From a checkpoint of a small CTC audio transcriber: soap at rate 0.0039, trained on single English command words and digits, spoken by a formant synthesiser in many voices.
Rows from block 2 of a small CTC audio transcriber, named by matrix and row number. Rows with one number belong to one neuron. Each number is 128 + 24 x the weight over its row's rms, rounded and kept within 0 to 255. All counts start at 0. Numbers have three digits each. After the name is the row's rms in percent of the matrix's.
Before each neuron's rows are labels from the 100 clips, of 14976, where the neuron reaches its highest value: "strongest on" is what is common among them. Only what is clearly more common there than usual is listed. The data: single English command words and digits, spoken by a formant synthesiser in many voices. In brackets: how many of the 100.
# fc1: MLP up (model.blocks.2.mlp.fc1.weight, 256x128), inputs 0-127
# fc2: MLP down (model.blocks.2.mlp.fc2.weight, 128x256, transposed), outputs 0-127

strongest on: /ɑ/ (31); clipping (28)
fc1.86 102:145145086132123129099106144134169098103134128150135164098094112121101132133160147104145126101121094115128109161143120124188143148191130156147093166128127131118143164133113138172159148156112113150162152159118137136154090089138127133115140115126152161091112132105075141153111140114196115119123120130108100138137129135122094156094159129156153113103110120116093102137176168093129120132159
fc2.86 097:157074142126134098146111119129123157116107131116109094126130132120156124122127174136113095102158106163084112127110120132141109138176132077112098090125130123169114129128119084133116120121107090097113153097131126128129110082082139091106125125113112086152125123130112110146133133148155121127096156117077126110146153141103150100089105148147149159056111143105112125141104148140071140127074

strongest on: /oʊ/ (77); voice: child-like voice (68); /g/ (31); word: go (31)
fc1.18 090:116116180129146090152137092117138134135125107129122141104116104112136079148137128123044115110135085160131107155098183125112129112107145081105176110176120149155135123108147106169138133126177121127142100114114105131130133143137082133132139155130119124132099111151148131174141126118122173108133134149107127162150110138189159161146145119121100143133114130121154168130187156127144132138123
fc2.18 090:104108114111108096111103068163125142118102133122109117156118142120103102111111105136193117119089123120124133130075116121094101086125137109139128121045170099102104114129115149123081099144099097144107157143097128155144125153136169137097146156136118134138086122124144099116146135168146092120089126129121115170153117128125130143134146129115083135133138100137103080143097113146132157154148

strongest on: /aɪ/ (58); /t/ (54); word: light (29); /tʃ/ (26)
fc1.28 106:127137117095138115100107170127129132118120119172141170107135095171142121102145122144131110102121180120085128122050118122118120109137149140134202128140086131133141109124124204124133108160157147144099109139123130122138150164127087118166136135136146090147129117088131124107091132116139135103129119099147141118170110099179113121120171172135125145135103103149138097123149110137131168140137
fc2.28 101:108115166161121123111112203115122138127114134106158123137185128121120176115100109157111126135116136140132117109118128084096118134127128125132194143128134096117150139100093087127114157120120136124108158140158105110163166095079178156115157136122141116112158124145126114145124083076085134156086116145127146137134140114115141101113110117117139108131135152116117132134107100110143104161054

strongest on: /ɔ/ (76); /f/ (59); word: off (50); /z/ (32)
fc1.236 104:110109127118125095132097149111123128139139175107113132095143140097098105123129054104122144146094083156145146115087130140135142135130111146118101142111116117138121124176140105069160155081164129143126114127133092127133097124131089121144120133141132122142136112123134140124160154112115132195158124079145126147070115144167176127166094116113151105117132144090112134107118117112095132122070
fc2.236 095:145108111131140131185115117130140100125141110105111132150073166135117117105174140135151138114130163138155130084110093121131107109120127144114106132140128125098130162158126159154106103127145125152083187100140143147143151173102137089160121151104068167099131123128155131095148136135112091125103137123123121138136118116078159123143118128142127144156181150105116125147177159130163105174081

strongest on: /ɑ/ (72); /f/ (52); /oʊ/ (41); word: follow (41)
fc1.30 083:153114121102189133133138120148132139142145126116150121139101132121120163147081121124125101122159093131131093177131150089158152161125129110119112138129101093144169120113080113136155125061130072149111127131129123109109099133104108136121148157176143129175160140121146157153147133141101102116152141164121168141185151132134173112107104149152096140142128136145179140118096137123140142161156
fc2.30 082:098102159114142087112116110118120092151115111133150127139103148124116119129139118099112095131080119101098132123083096123130086133111107099149137106130189117118115103100083127135134144089123066142134090112100150158112105133137181136085086116127134114093110151112100133091139093140083118162159133098133115149183113160119109113113130155118135123123111121090129121113162157182121117120118

strongest on: white noise (44); clipping (40); thin (high-pass) (35); pink noise (32)
fc1.1 097:120100128139152162152162125122096151157147131107144125125143102159147121147088113139205148086130143141150137093103121145144161124150128121113105089137099114089150130138078103122154105094107122150196135124094146136141125138138138163103133111124153132135198115139118105119105164128138084092167144166108116157142117122120101163114105101130111143125154126151146169129164118141136134148160
fc2.1 085:084078146105150115111116124185094123136118131124111126157114142111091144115112146107081168085112124109123131157117119139097117149128125160090107133128165151135165132120121141108150150107149102158133080159120126113120123161091121164117149096165108122143142120144117107117134142102150123134123118094128134150152115142165059122085116130111099077132146118073132139159126156144088118085097

strongest on: /ɑ/ (89); /ɹ/ (57); word: stop (31); word: start (29)
fc1.165 097:122122130137129107101128170106122110117103136152163146163119134144119118123132137141104149147133117155100108147166130108105166123164109124115086175111112119161144139102144107139170128098134161071092091110133115157119143097149110101135098137099091131147135156120105151174123113176163126130087155115091115105128141138175109118159095131167097141130152117091155180165139145107111115129086
fc2.165 104:113123098152100132099124092142150123154174125116127180125146108112154158075163124136120182134115110174126128129149138092166114138148146136144133107126125135155145130141136171177125105104073155154134117118139120168075145095099118145141085155157106147156132099135118181140139149093137149171129148137108131132128130137084112113142157111094150133123175115155135122112080143143150119114141

strongest on: /ɪ/ (97); /z/ (75); /j/ (72); /u/ (72)
fc1.225 109:113142141096174131133122105125147120105133169120103117147094138137130110106127120110153099157146127160166147121128083103171145130111112111120129096140166119094150128112133192116120092180186139115138110107114122086145143063125095106147117136107150119128194137135115112140134087106117134147131137134154148102102136119117108169099092183132100143112127117142108148098157141112141130150166
fc2.225 107:115148129129121119114109178134140145140120154131124151134120145122138097130076084105089105143135125115103134119093173155150120143149136170124113145133112167101131116131162121081128119142141125122162154125116143101157137145139154134158117116142123101150177174137148124091108114118108163137093105110150092137104107110158099156149095089135117093122157106051126171150080094134103159158128

strongest on: /aɪ/ (85)
fc1.61 093:129106094128148099148130127141150099144121116124098171104104106152126123116123164141115114100135115141189136156120133118139104129083123111103149134154135111126099110097128129116103086153082064126160154127149152118111140106097130168146121111119139065166143139077133161104101150117160088096113122106106122133135146100116122147111122163124078172163162120112106137132106137118154153166095
fc2.61 085:176101120190139113134145110161167141123082124141145119114138124133103114141112126125168147146108142108119122067135122099142126157105094129146115150137159118093129157112149123157123099135124126140137122146148121135126094126122129131117131181105108085136130138143135134102110120149158178127150163195111139072119146143147102126124092157124084106138171157138075137115184170130123130102105

strongest on: /oʊ/ (82); /ə/ (57); word: zero (41); word: hello (40)
fc1.186 093:149114092143125101176096150078121127154125135102111094086123132133130168102125100095120153104123132137110130153144136117128130126139135096143087149120150148155122122107137112127132155121126106108122134117079134175117158123168087117108132141083120110138120115117105147175088142122159161150128111179121115127130146157108129161118134129108144175140143111144080107133226129113134152142090
fc2.186 101:123114106145098124140091090138098166145136189153114150128146144133138131103169140094117109163148126122128122110116136146138142158118156129111139105106105120099101140128107083127131102119094096128144143139158107121117112102122185130137095140118108124118112139079146098160147096163112090174085160133108107151163120118129165119195136129122117129139125151103107091130075115141142085084155

strongest on: /ɪ/ (42); /u/ (36); word: music (32); word: open (25)
fc1.246 089:163130168100129122140152167070151131129148132097135139140111085105159150141108151157103108091127090113098118141144175138110127112155117105120131137140127109129124167107134183118074113110138109121099138108141102161127121114136153153140117102099089153145129100128130103134153141129154182143131119149097162142088178130147149110098149187146115096098124109103102145123171112155133116162130
fc2.246 091:134141095165161087117089090127127135127113087122134122154164147132111121136133148120126143098135149119155099125107111167149171122105156147129130135141141147132130119176125062097101107087131102148097128133092166150140100086112147130142067129125123139094082166144116101083116115108130130105097134127091103125102098118097122065127167141126128169123124126139161122130104123152115141116165

strongest on: white noise (68); pink noise (30)
fc1.39 112:171176079110168131141132154150142136113155128174114138138099113145114113145127134148146166095150146123141131143113119140157052114119141082154123100127130167111132122149161121098134124108133167102119152101106115122168105079104140168081095160121153125119129123126115136117147137147133107125136117102100118140095170130115119103124103148093116113083095096097111121126105175127096086114112
fc2.39 101:133096117123133130142092127106107072130142117153140159139131163118122112084124093129159106132085141138135146133107160164131153120148116103111155149152112113191118079129135101141155134125127163146124106103160159089123139069191149134125140123143109123133106133145157150118146107156113122160121104076152113129105108138192102098114127123162145128120121108146113068163160128110135120106143

strongest on: /ɑ/ (77); /ə/ (74); /m/ (74); /ɹ/ (74)
fc1.101 089:133125049116110102085098167127162120096075123145133127130132131137093091105122124133148148097132099113165100142123101157136134130126128140149111120094113119123135131161096185130122113137161119139101155117118184137155132099176111147125135153150110096139107150129121171138096158166143128126170143113137109090090146157149129103158138113148131125155144138128075128164170149114126128139096
fc2.101 100:131116124147114094115104136156159123147122125127151110112150103107154126124112095100090129127127091103127131108124140127164125088125112148088110143158164156137130120158168126164147142155098123116079148100134162133171111115121085157153097113143122117135156116139119133179144169164171103131059112105116129099136170089121138123134163151130115195109097123117144085137136145100153133151143

strongest on: /oʊ/ (37); clipping (35)
fc1.138 091:102119120138110119108144118105140113107141173119108098136134132109157145147151151129145136090192153089125139130143161110154141142151123113118108144135143101106129113154123104125180120133132099084140128145088147166142111132145136097139165154156151140154107147120131146148130153167122112153110121054197105153136134159069169129127097125165142159114157132094118114165143153146126167133123
fc2.138 091:174070144153145100145111139116157151113124130134122139150153125160091132157150146108126146106110122152177100121116117188120128149120170132121127139122127146175117103103137141167133109105097094161106115158120154173112143100111141119125107104199107122127096118139100143110129140138098125120136132117118143119144114156140124112089183103156151149146137123114162126190148176106157095133152

strongest on: /ɪ/ (36); /m/ (33); /j/ (28); /w/ (26)
fc1.102 087:082139146097157129143073124157136145133126087095174134153122121149162168113134144114099075174119134131153141138157100126131145149137096150126123156121142153113125109109112138122108121147175109123134094092086140121130097137123111116165160124112182124121187140157144141134144126140121135135122099110107130155161150125080117070106131162130149151151126113137112134082185122116098155148124
fc2.102 086:085144109144154091138121118113125129162109123130148113119187112145126123134108149112112086176131151129123121143106138138150111112109149134113110136135136112100153113122113124115115150159105127164165159116108153119114141182131115109160150111107130159182152155131092150127109152114133176129152160131113127114150085117180135156073110131138154124132137166115135130121084059157093175097153

strongest on: /oʊ/ (62)
fc1.188 087:110145099102127172123084114158127081155115154127144152106093114109112138104155177134134111143120098115116125162124119118148150145109093121167104132126143138128133143128134163158134103143067138150152120132125132118126105132107137123160089154097136167124147111128121149076093126128155108102085141125176107125097129167110116124103148138127098128086169166092107105096139156070101145169117
fc2.188 089:117116127100097118134081088150138111150097160155126166147114157127113109111170195124118113162124116159155115122133133135130094160168104113131127118104149144122158145105130128135116089095109102124129163121149123137132124135112153110078137186097082073153124132112141149142097173173099161143140123150126135102125147139128142081144095118157143134109114117101116110148110139138069129100152

strongest on: /ɑ/ (70); /t/ (47); clipping (31); /m/ (30)
fc1.248 097:149147142054155142138106142153105126128123102114177116143166144139146081138145133160120142129165105122122131182150112078165142095150121142134111097115103125162108123123133115148150116100156110106111157079118111121127121165150127140100098155146151130201144121078147138141164135156124117116156136132126124121180151104145128132082111156133079142135134135128133096140092129156112148145146
fc2.248 088:104117137140126096136119131124105092147145101117167126107111118134123133111157101116109139123069104124085154123128109109125100101149124104177151126140145117130095127122083160131137147074122080128129106082114148148115086182129133116133103139125133109069131138112091157132098110078074158155168098135121107107167124169109090128082136109129128129140118135110143103111140118096158104114137

strongest on: white noise (84); clipping (36)
fc1.172 093:146106118171138140116125126122113167156186122122129143114141147092137102134086126118155154183160151118150128138169090139142145135163124148124169103117106148096122079094095085131126123147134106137142135152112128116152171164163108138095086122138118110137159087102146129111110116137111149107179160152083143186123137111110146149152114163104148156101106127118139167120106118137107142152142
fc2.172 090:123117126139163126103106132131144101123062109131085110080123095110137108075091123126093134122118125106096124109148142137141131144117127140140137147118141164127136123099093153110142102098128130171104099186121138111120157159127082123100152100095112114129111163120097137126127116126168124144137093108151088143128108120146120104130112076076124056136140117141125138120151186109119120085138

strongest on: /ɔ/ (53); /æ/ (47); word: four (47); word: cancel (47)
fc1.214 095:133102067157125145140115135155153085134107144170128116129094126114119124143124116128159125177102128190086111144149118110127138136125105136126117120125103122156142130138131111128117139137118112084174135118138129135147144129162135126121118181060158131124105137107098122117125105125132128146163114153153176139107146157089125105171138151119123123087176137043137107086126121137085105118121
fc2.214 104:159128151126107140162119128081072128111114108076116094136098142137132163098138123109128110109140154124139122112106107143124088137150140149136114126110134123108112118168106149103142134127136139138125150111126135170150103129116139101100085128108095152102111073115118103098191099087115123135139133087131158139102139123158125100094150162151134130101116087158089088165119130102131054148141

strongest on: /aɪ/ (37)
fc1.105 097:117144132112131131154119121119171155112144116107139145098132118130129112153192146111142132095138177141117113174129113153093169097141139134092123111139128143150138169139135135144160159073171101104121127113097141130159115179133158103167152121100159122123093120153135143093120114105125123158129134127116116165206108151149096088058110104121122126116127114127092147131159142126138133107121
fc2.105 094:108106135117126121153126093145128157135128101126072141125174115097126132113143149135137126120092105117148149114146094117132115095163139135120093129164130085129124108135111128136145140130130100106160147130143143118121105153118116093112092119101199110110129120155076075146094121112083130126152154146135104133198131133150116088050103137146114087088111132149115104135110090123107141136120

strongest on: /oʊ/ (98); word: zero (30); /g/ (27); word: go (27)
fc1.24 100:113107147134120077123129126127103107118159123123117147167149073147145167117173140142161129148098091108186111123155117129171182121122117136130145144110098095111147157139097133148170147089130173155152099110115109096141093149144147149107131144138141122090168142139152115121077125119119148130118140128098088157147139161109138129132117094126151103123145082122106108101179158102114125121148
fc2.24 089:090091125133130091117138140150117151145160082114149106147171135125113125120128135128082155140124103139156162105070114122098098103122125103144117140121174176127157084163077154122120099137123121104138170133141129113088136161090125119100117153138141135135117136162087077152145142143123124106087115092108128103147134138170171143095127144106127136103156123115140115138112090118085144091108

strongest on: /ɪ/ (54); /z/ (45); /j/ (31); /u/ (31)
fc1.91 091:136118144114154127133111119133133124121150063125100130145147086132165162123138118085143116100167153126119157134132139137146103143134122138125187190156128140142148151156151148118111149136133115126134104099175156117124105162113117113140131134141118125131142151114124073108129137146110171133119141139107082177160142172083127114115149141090172126170158158172070183114131123128121135126123
fc2.91 102:126114140167121126087116159116133105137106128088180120146169139180113144104123129114110094144108138139148134141097108088158136118076109098104116120101128104197126088168153113125099106177105106138158132131148118158156141131097115126150097139156148149117130125133149097121112158119148129097141143088083114106130116101152128130092105131106154167078099096137122109141154147121160152106121